{"bias": "none", "moe_every": 1, "shared_expert": false, "optimizer": "adamw", "max_grad_norm": 3.0, "epochs": 30.1, "weight_decay": 0.2}
Rows from block 4 of a small image classifier, named by matrix and row number. Rows with one number within an expert belong to one neuron, the router's apart. Each number is 128 + 24 x the weight over its row's rms, rounded and kept within 0 to 255. All counts start at 0. Numbers have three digits each.
Before each expert's rows are labels from the 100 images, of 14848, where the router gives the expert most weight on average: "responds to" is what is common among them. Only what is clearly more common there than usual is listed. The data: gratings and oriented noise at many angles and scales. In brackets: how many of the 100.
# router: router (model.blocks.4.mlp.router.weight, 4x192), inputs 128-191
# gate: expert gate (model.blocks.4.mlp.gate, 4x192x192), inputs 128-191
# up: expert up (model.blocks.4.mlp.up, 4x192x192), inputs 128-191
# down: expert down (model.blocks.4.mlp.down, 4x192x192, transposed), outputs 128-191

# expert 2
responds to: low contrast (91); windowed patch (68); scale: very coarse (50); stripes at 0 degrees (49)
router.2:106145103092153182123095175079150116116131121118123095087150129116116101116093119113099102098138115125097165122069146160114141150158118137109168126137110128118124142143118154191146123080102115
gate.0:164102090137070143157118093134120141155096118145119120108085117115175120158123146138188111131115113114171113158133107114151125114113123157142147124143149161109145127176136136136135119115145112
up.0:167097088114069138159121083124124151156090105132117114119085110118175114151111138147188115135122130110162119161125106124144133110121122166135156129140159152100135124173130139137116119107123108
down.0:089133136148106114109112107139083111131171111120163121119110122083146111100165118142151168157144132129146098134168113091143094078110160107127173164134148139148147159119175149112120108167171152
gate.1:125106112188116119139126133132105154145139110084158159155121109113123127132184131137150162162122145103160095132163109091145117084108140137141151156148160124139152129124147140126125147152140168
up.1:113102111180114150143089113125101174112135112140169133119141122125149190150176090131152140144127125112144119126146102072125136118104133163174177140151128120129134132130091145121147157144122128
down.1:117137148147141094074147121171123119160114139138091116169109153130156141120117150132124099153174159115110118132133154122133106110121105173116122128128121108132127092103110158135120164126172076
gate.2:133123107125107155124094094160146120144121170201146124108090132099166093189118107135140088138121124120125112158105131132106161121096125169161154137172113156093162082143118137157125125113121128
up.2:132133155129156096126178169092116140115130079059099131149165125151088164075135155120105164131139129124142150102152128121137103141152137094104098125086131089162090170104139108092148138133121141
down.2:163146142120142118133138140126146126134098124101098110174115148141120112118109152113101142113102175124071161108099152162137158150164105112102096132068110096128109130105134117142120135091133108
gate.3:180098097177111101159131101146129184134137159144126141160105121142150138145136108115163137138142123156118101141155132096160136097093120152131099137135115138116104156106113081125162143145145149
up.3:092148161146175099111114169125128106137147133154161130090168137110077180146144132125078089114076119141124147152123132138099142121142126111117130129147115153115174139136141106137118131131157138
down.3:115132154101141092110140129149158141083077118142087111147110150130149127102149111157164115086119127145133169141130108166117119144158122105108127111132168149125171117140107150136167077120136123
gate.4:159126148173120095125144104146084141174111134139156185132088125152145175117128169132158146143137107112137099135171140094145118090094119129144129119150138122139102101127131093124084149149156142
up.4:138146144102104119109131106138142077117130091100138145167125171109156149086136147137147155123128156150139128138136154127118131131166139097125121115123152115142132126134140146146133140134103079
down.4:160120125121142119153136166132147139111096140129124139117140117187140117102114144125117160090121138108135129106105108146098127157120091098134103098123069125119100122147106092151102144106128145
gate.5:092161138126172121096126158113119113124166168118153101099164165099089120124111128103086091123171116150073145086102136121131163130121148132123156133104111113149142145117095144161148128115154081
up.5:166099115129084133161127099150140137132095087141104151160091092151168131132145119146171164132084136109186113167150122140127088129137106120135107123153141142109108112137168108102109122142100177
down.5:137104147083131163174151182122130171109107114103081131141147113155093165102112139115105120130134125110105133109091108129149155161133133116149133123093110094059086157121128113133145121112114133
gate.6:139129150150147135140127113115097138169141120137150186121106130168130173139110168139138141128161087085125105151175126070132137113098117142139145091142134134115130125151134107116098158162151139
up.6:125134132156141157133132115112085143150161111126136164126125140166145140150114185130133146116179089089103119140154124069139132127100116137135123078121130145118138121167119106107102143149146127
down.6:140137105123163158137136155142153105127156157112093109109123157136103157176150110100081104136100153151129119125125110156124059166116160112138103184110152144136107149116132103134101114130117108
gate.7:136092141171139090123146127157100113135112155158125144140108147135136117179117146143136162145145126120156082132202127080130114114088150133139105131153141134120148119139130127076134147159129148
up.7:093122140148150146149106144101101133130140143140138175113096123123136153096123112169130100136160080068116117169144154114112145141128112120111062087148109078122143102143111164131117135115101101
down.7:105135131149112080098123137154058094185112099105156138148121130141148112114124156128138197127138113094164132147176122129146109089122104125129153144139131114138125099123137167111077151146139144
gate.8:102138131125142163137099133125120111112142108106141107140162151087111116115134125118102148119115098162138152099119116174081105150150144095124136160094148108137140167112165140123150119147152147
up.8:158119125134117091122159123127133146146113148150118151120097106174146141142123133131156111134142154094113105160137140082177150105105113161130124099160108149115118090139094118131108142109104110
down.8:110105132093159136168132179119164154080087098122105136125152102135113131121111135130118134111137134104098122103089116127150179134131115106124159133123122119042113134119113133139151135093141144
gate.9:103117154083168154135107171082123141111123094111074185129164118158105105109097150161100123145161129066095129160128110102081158163137148139107177112131122107109165112154130143104090125131097142
up.9:154142106179090104123148083175129114144134166146182070129090139096154154145152111094155129110096123191156126099128145152172105086126107120146076145126135148149093142104123115151167133126157108
down.9:148132136076127124125113147091141113109093106132110155107131137132128114130125127149146124121092140082108147138117124104163171109140109112128158106129140157085161133135127164147142085110112122
gate.10:142143079113079149145093112115082115192129129197142119103118111089140168149147114124161096097089075130132128130137148117144095117127117127128140134160128169108112133153166127134134106127136191
up.10:138152086104100154132093102116081102218134115192123120101103122090139129131136124118129079108131076128112111143133163107143092107122123150110117117143124147117093122160162135146129100126137159
down.10:109103126154109121120124096166095092128143155160135139139113168106142119173159116120127155138121136172139102130190115123131099116091134100165130131130150141134150122116145115081129122189139133
gate.11:120135095124099166138118111148080139189123070139139151100102125122153136121143159156142130136115090108155114148134127108132095115108138130133142112129180145114114110146169120139041112134136141
up.11:140116163138161091116148149112177113051125179116120119155158132144096139134108108107113128131138162146085136109127127131125171129134123117117135136133080118141155141120082141109207139127123110
down.11:130128186116163148124151158109165155107101153121122154133152110162101141121080129118112099111151114102111131118116153127114183163134089148137113073128096097131125094107062118124122128104099126
gate.12:124107116129106103121165110174132116100141107108123191116117145130147123111141119189137153140128155091180076122154116117131095172109155104127102105157141142125126108160132109091086120146097142
up.12:135098101139088098126152098169126125108135112107127174128111139129143116114145118173142162133115156109182069101154116124150085172103150100148087107151146136126112123160128110096080116141110138
down.12:135136086176131159113097128099124097157144121166163120063131149136126129188147109114136085126107081145164110142160150125120087114098121182134123152157137170148147110152099129144130130153112114
gate.13:138137133125117110136163109177129154131121162148138157159117127125141146135157157130138142123100119135153092137174140089176107089100132141123112135148175148149160128127152119121094175162184160
up.13:109115144088096160161103129116120173131087085089061143152110157163173127092119151133118168171155122098118127150132115110141130127136150166124157143143134156092148106126093173131061143135107132
down.13:142161130126096130101174115169108078120147139151131116115115176110156179131135117146139109141141112159192120117113138119137102124112144148180131142122161154142141131137139149164135108128128092
gate.14:131128148142118112114159110153087159140132155141115159150109129119144169143138158136136166131126118143140094121156126083137092121104135155124147136130123135132141118097167074130095150148199166
up.14:143121163137120122122154114137088138128117138137104153149115109112130162152113158157144159101138135137146105113167127109130086150119137149120125155128137134127119140110177075125092155137211158
down.14:141157109116121140127096107105104109169155129123142107105107142095121149165140117125136094145145080132147107143138135126108105104121144178141121170100152152164169107136133153154123139143107103

# expert 0
responds to: stripes at 150 degrees (76)
router.0:138114127155111086124145092173098142128144166129118144149102147141131126138147113124132124192168144140137049118173124079145128109060156164158121122127117117143115093124107112086121140166156123
gate.0:142144092154138097137125171119129140143134090106100137114151141139110097161168106127115156119095122110155124107127113149140087140126125088121112178116149134116099179160155108142084097140118148
up.0:132108105144126079173150144146104174153119082124112140150143153148105102169170131112108112145115146130132091109149102119126122141092139119156075144103173108097119119136137105105088097157158138
down.0:134139150095111161133107131112122147163145134126106121121122126117111135111120139120131111132092123159075204151126120159152114147139143111094093143128127139149132195126147085156154132113149134
gate.1:142135140162131113144117160128134131144125151131133152119128120124120125132134153145138143085080082136138142114123131140126116127115121110125146156143132146129153168158160080153112117145145160
up.1:132111124130122119122154117103134129105111111125143125155134104197144146120129121127144152148141170110115156156131131150140135136160122139121082110127112120120097104108109134114159173102089119
down.1:096137099147146119124141141139137110094114129118142117122145138130129144183137089113132135090139102116161073102115137125144137099100099117142177128149125128088131097119105154083146130127140144
gate.2:134156121168163157125110180071133113153125128150163136091162127107096153129130147138138139094090098103165166130133137123116118112142110135101147150135129151131164156164147160157114102116133149
up.2:117129119088109107110144077176094131105145125096111119167106148143140122120130107117121117140169129163081092121123148119128119144125154137166125117122112091147091109087118107093152150144116119
down.2:094114089135154134127098111148128095117130119127107102134123147143141117129091114108116119097172115115145121100096136101119163106127145123140179124137087107093107131144105164145141129094087099
gate.3:153140123174136123120135164105161113142111112136132107109152122145134152138138158125140173087090114135159163090144122132136108127155089125073127132146114145144114171148143118152143139117123139
up.3:155141118190124133128148160142170135126097097125119095135135119129146142108136153128141163109132121133153164084132150157126118121182099122064140114137122159145108156117146136160111127124153126
down.3:142111139158133164128083155113090153140106111076128121128129101137133118094107177121131161108131082100101147134133150128118123155163114120096109104130116095154154126164131126113105163121156158
gate.4:127146148145165134095119170107189122105121151110124152105161145154089131135126124131099156117111134136128132119139119131125145133116135114119163133123104141128184128121119169143115129141092123
up.4:145113101115092154150110106124071144162141099145129111125100114092162126150108133136158092115103110103141156133102147139127107116158112157123106139136140129120100147141159105137153129112158143
down.4:113114112144086148134106061133078147142176142120142153144076117111138137112152105135136120160145100135127094128159116091152109092127161152126121124143140129139130124137162112128110087167114137
gate.5:124120142132095096137126103091080132135132137123141172130140088121122135138120122128143164111103096127131143140158126133120124114173103100095112125138125122133167148135168114118115111158133180
up.5:119126146149098091139126104099069134136138150134154147132142107094110134129128122121134153135122117157132130133173123121118126115150114124122111120126135111153170142132162112113119113170159181
down.5:128149116124112133144089093128149120127105109130151108131087093077168119098142137168170154113134134116174136119129115144114088083166087124060131163148166126120114144138141159139136154103154139
gate.6:138163129160134151107099143101110105154138109142168141083131126138108169126139141151133159097064118098156146120167146086135100105164120114088169152162139165137136168158141154140149125131125136
up.6:104126107101120184121097100129152115105116101125120130112104145120138132142135090183162155133095136123126138141121125118161110111163130103122184144150144170112139142113125124147153118151120101
down.6:126154146123145146126139123083082116170146127141144128121139107092090145133103167074103094123158123116108114089161157084084168151138125173143134096108119120154146130159170141151106159123136134
gate.7:172153125129145132114119168101125131143126140119139170096131122150124145130113189139115122090111105102134140093104134121113117140139105147110144135140101127130112164178154117167116143082131130
up.7:136107130136118147135089124109160153109109153152136134109125140133124138137117097129147108139117132102134144160117118118167153111119119174118099114154111154115151111150096147151087143102080103
down.7:144103107155113109138079152127124112118103084122109137118125111156164093129131138158144167105108121070156111167109104120147158104134103126137153109145117137071132120176127148136074112100110119
gate.8:127165108100118159135095144110108105143156146110138106099157105122105127144153085112126122100081074137155150140123096154144102139160120112124154192129151138116132180123158107122138112129094186
up.8:098128085056103148138123129143142109107145178112113110124121145125128090174147072128120116129103086141150127175098103160146113136131141116139138151135155134096139169123117127123123097142113141
down.8:130140148102101119108107118159137111162151132122109143112091142102140120115139117165132135136089140154123180170127110159161087130117147084098103152146137166155138196144158107123124106147147128
gate.9:166114086156131122133131146149157116123103109134120160117134121181141096127130137139143162100097135124167124108172111150152111136130104110101141118148128163118134137203130097133080127128106147
up.9:115115107153111128144118139129139150121147119092073131159121147172122107105145126114139134140142164127142123134119107152126113143137129134112087118118073130117112146176115089129083145113110124
down.9:099208126143169154090072129090118103135157141165165106103127132062101103134139111103125120115131156149094126099127149119142145105112118134115137152131139145160146120118118166156153129128145130
gate.10:140137144146134142141124144103149141129104124106139152122145129120102168103171151140143142121059099135103166136129099125144153131135129070097137150126173160129145167146146134168144097124111117
up.10:083118095101137119127125132147119111104148142158138103120123145128144108133088107132114135117167119124135088110117170132122086136115132155145140099156104130128121099118114131096143144124156136
down.10:129103102145114161130092105105126122138106122151111110133109116084168090134104108108153118142157116104130128124100179118155180103133105166171155115117111126108117089154131160146170117102117130
gate.11:128127117116156125133113187108162122143117110146164123089183093148099151106132138142126142096073092091155162116112122152131111134150103106108135149141147147121142156139128127146134139106114142
up.11:145120130140124094126125100151096134110113131133096134151139143155098119115095126092104125168164167132102082125156143076151143109100146117158113130093098116130106109101114111090134120162089096
down.11:163126093130111093140124112116105144140148101128130134128189171146108095109143119101111144130123127161143122087133134135083124141096163077183133129091087111143108162134157118131167108130099142
gate.12:132139111125106122108072144096109110128151111131094165123120125129131101117099130151156132096130119098129135144155162124109126123148096165108169125167088168146114128206149131118120123133118179
up.12:141119145143173159133152161136134145134097136104156122103143136143115166143149154112090141135100140131104134123117113117149145129115134080169107122101141093107134124059102122154120130110138075
down.12:122107114111111090103171126156124111118101098124146118133146131150133131145156144132125175123082147141158147116142147158107072171123129080115125140121119139145149150116160112120098137155157148
gate.13:147147098151111154111092141097109124137134126114153130104142109140113194128148125123129166086072084128172174118107122161137085092198101106130113184109124142149122188098172125151143137119112150
up.13:108139119089104141125136120148077111099152160081115128128136168132091167125106117115098087137132110169102138125089127145153109145122163125159097100130121104148126153115148093114127117147108139
down.13:131135113103107187143098122087131107129150123177133118092120137094119135122106102139114077093115112155127167119115141163113129144116125101122116120148136173133120140145148136146163090113105114
gate.14:147128132182126132142119117103144148171127069100133107145113080140125149148139123119133139115096120109116151139139099148130136079171112123083093179120151147118125136092164141168165131124122144
up.14:105109110081119092143166121164144143096138125077093155160123112105113141101113126166097095153148122118110130141085127154138120146132162128101101148129138079120126125139131099113122121133138139
down.14:110116102161120104149155125091159120121151095181133127128118133101116129142167107159161129104098140142169101135176143093124108120117125124138125126171182185113120117155115136113133093145131164

# expert 1
responds to: stripes at 90 degrees (90); coloured (82)
router.1:149150169149139143126159123119156125106091128171175157102151128157118163148138165146153139106076131099140142134160109114131157092125108102161162141129145165106171113115103169132145112140112110
gate.0:167113067124119152134060181103135126179131126130095096082131097157134101140111121111131118091131114114136138129103116149127124128145094130121132147138094133106112155167136110155148136084108124
up.0:114115150127125106141184063170105139110112125123147165165128173102123137120138159135131150174147148145139097105159143086116111139102176118133102103117158107144118103107134115121094141167155125
down.0:165157120120114181121113112128136108119096129106130118125107152140145108123114153106134121125098171143103153103103139130159126119141127101142119128096106112137104145104116144166169119120109080
gate.1:145137106146132143126101155121108142194115111169122124117127114132128152114114186107148143119134081095155113125135127139132086109134107170089140147138122118138097133136153119155152152113166125
up.1:164110113114096111132128119127147142134117108188083136105109110171146123141152152153145114137104120114155151155089131137167113136119098112130147122147146174117147106157101151142129104101105108
down.1:127138107118129119154140142146168126122100103098094084118085108112150154114133177131149148112097126107137161115101101151127079122125119123119137157125137127091075162134160111161140137093134124
gate.2:125121112118113132115145118166109117121141116120086158146096130131170123110120127148142139133150112101181080141114142147113054138137137147119101118152128111139079102145147127110111150157126157
up.2:119130106116098138110124096171119110115148118129096149139082132102173124116116115153161131142147122113182092148124152144112064118140136142107108121159137134153096106153161142107121133164119159
down.2:142127137126120130168151106142123111117122103134172121156116114138156165097117168151153127139159109133143118120142139104115134100137134150103109122144139098149116124134125137080171165120144115
gate.3:169132084145115129140113134140106112186132081133128132113113109105149132106141165126146161115124098103204112130120131123137077082114109123156125133124136130127091141122169108152095142123169154
up.3:146100103127141124190116132124131117168108073140152134100140079101123118103158113113128169140141111106174126118141107132149122086138117109167135119126160139100109117111143113134116142113152157
down.3:145138162137175103142139141148107134115123087101164117134153114134106164108141153123101156166106147137155129103124130128070138114113149110157163129082142116115151122092104144123128157144137103
gate.4:143115147154126119125143130128096144147141175142093151137126128145128155129137166120122133161143122104109111121176138102139131117106129170114077102150098090150113105127152090131111184116146131
up.4:098115115207114103131109129101136138149141125142152132137168115124107092145159095147139124096138121126130150154142105120149154159147101119059088131156116112131129138143149122115125091142136158
down.4:130138140158158105123133133103126097097105152125152129109149132100116121177132141092124132111079103149138153119109152123093169113132104089175179149117074132126150100104073146135112142111136129
gate.5:142113112156107100130071125108124119153148111132169106145146108127137148127153149114154190126138115133137136126165135134141123089133113141098094151135142111145109134132172114124117140168151166
up.5:135104135156111076138076105127143109139143136134162110149142125109125137143154137103153181172139127140102144129181136126181153059138131143136106151132154110158121131101134116129130140184170134
down.5:171122096153119082150171128098115175167119088148118131133141130149132129117177149133153134128095137113165129127139155120152117111112091113135082126093147135156088137133113135145135156118213131
gate.6:129112098146138105127115125158103138156146152117104141131131127119131133129103170135127166140145101098159124093140139096133101117112146136094112134136136115127098141133158085130094168126142143
up.6:136111130163075111130113103122110107143182116190163139129135155090144143133188115110157098118138134120165134113140120112113131109128134103141100133164123145146158131141128148108144121134096137
down.6:097134130119124132125091119076096074137128129165157118118116148076112144161136171126144124137111100124122097146155157077116130106142130171130135123127128117154139123125125143134158148148123102
gate.7:154108122151150117140140181138135140159131146125091137140123101144134125111097175120104114111142162122139114125131127143115136142115115154108072134135090094126129127157131092139116178097153116
up.7:133098110149099112139093101160161162072089134149123140136138124165134107133096104134182173146127141113100112094131127127155146156137120151162149085149127142122147121168082144123138149109138126
down.7:153103119160116132139163118158155121065117150161175124129114141181157153130150123131143144126111194150161091118143143086119119133094115119149138124137110128110100126114074114129124125140107101
gate.8:167060105134097112162104141113162143104063160113116126123125107147133120147129109144131105140102129122098167135088093180161160131133125113153097140134141161071150146141110129182140113094121101
up.8:147084092133098113162100142112166130102089148109121110116126098131130122148136095138129112133084137130100167134082097188172160122142121110151120162134135152076142155130107129176146114091115107
down.8:163108176103136074171178137128112168146152106164131124129132122143090188115166117149125126151102120139167129161149107133104098135105132136136106136089177179114143152122129126119111117137126118
gate.9:153127120174138109135074168128110145172131109160134110109156110148129165100081184110119156121133113083141110113128135120141114114103112187131145119123085136127084102181132112125128158125132151
up.9:130132097128094136128173076116141126096118102078117126156059098126152149157119094141174126145118172114191101137121116119135110063142123106117136179134143118129133143107114141136094164125110131
down.9:172108120149116110134113127147129111136096151172109153138119133155147123155146129111137135133078148127152108156114158111120133127114106137163143124130093163120094090114107131179128135085108122
gate.10:118141098110119121142151134135103142148162059117120110127164140114107112127169095115096141138092114150179140126141142138159056123117155123076114149115160155133118155123186124141112115153127160
up.10:069141132080122127127149131132121127125155091102122111133149153106104100129180078129117121149110132143130141137137134142188092125133163098092150150113182139136127164106148149103132097174120143
down.10:134123146150130098122139123183112146149115125106106157132117139168168151107100186184127119151125105123149131131130125132071106131133145139102108123146119128129123115145151114131075149120129115
gate.11:138091152145124123170094117100090164156121158133153130157155099103104151138123158093128150134137117130116144139180125118120151151134109155104070127115140092156143125129155096125082158152185136
up.11:115160097116139132087148156162157091113152107105096133101099155169152097124130112169122110120127130114143108122068125135128105099115151106145193133143102166092115141135104144133158099101081105
down.11:087152114147132177123064127137104129166126147091120123133135109101129126112072130090090121122157105142114143093117121138090131157126161153124150162099088079118102140130166103134117141111104159
gate.12:157127093139137117139101198088132138151130120143129108099133082165144133110114134122128129092124113097132148127101123166133124119144086140110132155139111134121117130154139137156131144092107140
up.12:166112091140115119135098181090158140122103124146126119099130098163155112134128120141144117101094131086115150146097115162147149128149086132122139139148121152100141132162121159154128123094095122
down.12:096113151148138074159157140112097154153161103141139141119150107123082185102176105159127127141144091117161109147157107102111101117107139148110130145145181146118163142142144130122092113152142163
gate.13:138155091133152107127119182120123126188165133110128107114151137124097126102093161103085128097135122128129133123134120165111126136120122145100129158112104128136106156141170094137114144118154139
up.13:150140097111117118127119163119167129174151159123134091126108105108140100110124117114126109105115120144117149142099085179144131105120103131098130176140105136105140152115167117163143133104146129
down.13:126146127139087101118097121114075134165125102144114142116137111111128169101163125151151132136127093110155118129144134109146094124141128151128102107146167166147130132180179150135092109136143165
gate.14:127127121146111137124120102164085128142142102182110137137118129119157118109148124140142134129146109120194095130150145136118057124125128122150086097149140105144107078148161127103114136154128163
up.14:124133138099139124130137145075159128123119139061119122112148127143089146145104133110116135119107148125067168130105118108141194131137131145111174152102113145116158162106103133148133122094116100
down.14:101118117109107160094099109124145116128121155150099137105085142100130100142131091124115120126102161114124137155117138142147120149117126125124141122160117170109137129140144126173073077112118125

# expert 3
responds to: low contrast (71); stripes at 120 degrees (46); windowed patch (44); scale: very coarse (41)
router.3:121118153124092100142135110143108129137111087098109151163108100112146141104126141145145170100104136122135150146130123154133092150168129094085049116128151104141105146114195088113101123129144148
gate.0:152133103174126150128124117156111158166133151158149109098098130125149140154119132104142116136152128143132066128139123077130134064066125170190131129121114154130132093124102133158147131157157110
up.0:150163146132136155121123109101084115143095106113118146133149184121149159159093179128111114100116085094098117077122156125082161124153123193085154126123111088148148123105145178114147156119141146
down.0:110085126137085130159147112118114120114188141146140126140107148117120139164161080125138098141107150153108131144183087136171113110111132112133092132153122119121111148112135099075137138137110153
gate.1:162127116144158118130168156096111126134126151181186125095167121124100126140151135129106120136141103094148104124131135073139156121080135112133135119143126118129120115138111164143143142125141129
up.1:135113100098097184141115103150107115095124122114138137124122169141150165152132136107125121111078140132109128155113131146152135128112141111149169119134134175123158104147123116104148119131098091
down.1:144124100163090103129131092119120117135125114111144126145101168150128138140199121138179141139103133159150130108129136115152109107147105096137124140136124152106078167134153111100162090143134131
gate.2:107132095120140141136116103156090128174178127138120089121137174089117127154128101090113054140166115153112101097113123098139124118075150151143147137121132134128128123121138125129144118154145140
up.2:146136164107134136105129162120178112073089154128139166119132101158146139109109146156143161109098133104155164148128141140111135132167097120110119106141109121130120122141093145134119137100093109
down.2:137115135154146141145132134136115118116086096091128129150112091144139138119108162143143174101108158096126138130113145130111157107166087106123160146102128106117127089097119146128105155114106112
gate.3:167152111133162168112145144156122124146137143177152154091149140149115131155127148133125133115137113126134112115144138091110143104064124155167183125120104127136137119123100152132127162119122115
up.3:112124115163182170127119144107115140151121097167091139098179134105100094153123144130115115125190148154110122134135132112080161136127134134137137134117134127128146106162072153142164113086149120
down.3:140093173144141106130173111162136126123175159163180177130128139149126134107137105126098122136160115150150100191168136142128144111091140113130103091142118138141131112146126107095124127157156134
gate.4:117133125165166117123127148122066115129208114125152126128156152140094151158148110091094150147164111176110109089170117109110135139102153113147132172102122107139116140108136100105121132162120138
up.4:139134116082108152134130146115194137116093138132115146111130118125131123116110126158136103102091114077135143196082126125142138117136110150119162110152139146087149126139095150167143113088133120
down.4:137111148104137077125165145172156092101102106050109136157125151185132143174131143124128150105092151141123154153124117176153105149138124093119086155116137122132116150097122087101104144132110098
gate.5:143154110134089151085106075153119108139114141187130147121055112130181115100158108147173149124121154124165091139149167120143115120132100120127140096153125178158117107153135145137109087151103133
up.5:129111123124165126168131173103134145133133100076128096117170147142088147152086163106092109138131098127102163115091096130117144127122148148140130165101132094093133150110113125143149175080134107
down.5:110070153123111172167157115105089073100127142109150156169121128139139136158138103133134153139119135112139125168148114113146134114146141103143122124139130109102106128125120121071138129151080124
gate.6:142147098191156092106120145102133127164135141189159125089141148133117134175133140110130115129151111136162081126144135104143131100084122150159130149147089152131144113126115133152120146132147138
up.6:129135116074145198124123129094136113141163063064113125120154132129118115095103122105137124113150121123109123141126132082110113134147126157105190115120113054133105100122108181140145143122116122
down.6:123102112140097124143169110112160125092115112085141150149125062112128073123140129145155166124117130096136141135112125132202127119143111143089129141158152135124134141126112104104152134136120150
gate.7:107100160178127103151138119107124130140136134113141142160137109135123143143166098118134175122130132135149128158188115133115127142144119101119089123132153098132133118110142096074095140189141170
up.7:116125126107202108135138189139146151115147120106096126130142130123103108138124168116033109185187115134107134119097107129110134135103204129115140160103130106105125143130117118136121135104151122
down.7:123125155102145164146160139090105175109127111124117147141134098120102160096121143157116109181165115094121108129126116059097152121131164130123173126111153098110142121126092152131146098152098126
gate.8:145121108143161155125130155158117136117121140174187134088155152153111174148138147134126104139127100153137090134146139070108140094063117140150163114137100153135121108115099104124142145142147118
up.8:113131149104110119135123125119133134116123126082075122167118113095137115105093126137123167107120097094102154102104107209146141156171131127122114157113152094129132140140168158137107131137114158
down.8:088120126140115157129120135092054139147142137091129152148139137060085144129145136126132120138130078089130116151162114101157114090125157110101130141124134127118109178129150135123146106160164137
gate.9:167146135151136084097137122155122109152141128145140137103114191148148127099156162154124139157125149137174094136167146068150101101104140129144157132156152153156140143136121128134119120146099085
up.9:135144134135108090102123101173114105144154139138119152120110180129169096090163117164127143154136155134195094154170141085165082107116150100119146115175153155155141133154139133112099105171095103
down.9:176140148132143104123134152120100176141104094165157159092128121137119184122119184138123136151134112092157099139138111096121135116096127156172149152090158157120161126135127143152121112149166121
gate.10:154116127154145154116087137144146145120090175200167115123125139144146139131116159109141088138124167169095130084118144130122184123109109143186170116135075146149151094119091126139150155082136096
up.10:110136126111117091140166126124119130127161090062075144135121121125111099148144103141095159137139100095159135174132112131139080146135163116073075132127167118096115153142142113123100098173145145
down.10:099121094103097182148100110091116151127100122107066137136132109112119114122125096122131115149125150121085132117107127111153148154146159122118107129132154110119129121133132097127122117102129170
gate.11:176117067195113142134087108119141119134136117148145105122125118146127111139130102079174143090113139169155133092134139126139118114120099129145143128143095130132107126152108113143159164096138159
up.11:105152177090138127123126131142112150115137159126172129136141144087116178101129159150093102157134110110084124124124131119110136148126160125123110125108152125150134133086150150088115078144159107
down.11:115102151125137167093110139088120092151120164142093154121146150128124120134129115130119138105102095113158146140136147108155112153191125113107126086164136121150146107171130129106101114155102149
gate.12:161142132141169146092163151162118139118137140168175136080154161131113168141133130117101078120131082134155112104116142110128129112092139144167165113121094135127115151119101124147140127142118114
up.12:155161097129121131098160150163161142128156122117121104124140142145097116127175078153128105122125164145140102096128124099137129098170128123084177149163124124134153147097113128148169140106114099
down.12:099155113130161128112140129095073141131122100118111094110129152138081132155145157096089129133162123106106121124117131100113108134117167142117117113128113118130158163109129148129122165088159114
gate.13:103141138082100151110133116130140068077148128101100109136129126094123084091120094167135135110108170137138149115098149160115101145162127105115126124153132112151115149126142133107140106123099140
up.13:139109144178144101143122141102129182158108155156158155124137127158132164160135154105130121135139095104111108154163109095147176115100115151139119122124125148114166093135104130132116147141143123
down.13:128112142140118163141159124101119129096115135124111107177126147118109114124137107102126133159137195142106142138150133112139155132134158101152118114109137106124110141091105124127141116108132105
gate.14:146128115170176157102124154110118138156133159144164136103134155116102185153120167126121105133138120111153091133131160074137139083084136151133178142140101145138136134114101129146111149130149112
up.14:142104124133157108151153144123156146112104136142162127122117101171138149142141123138122091095133148123161126127140112148139105128069105120130118107140146128109155085113096113103131159123161151
down.14:128131158078158126121183154133117154156173135103106119129140167140105172092131166098086144148154128155112144130145118121102135162147139132125099101117089125139111171172138100144136131140112115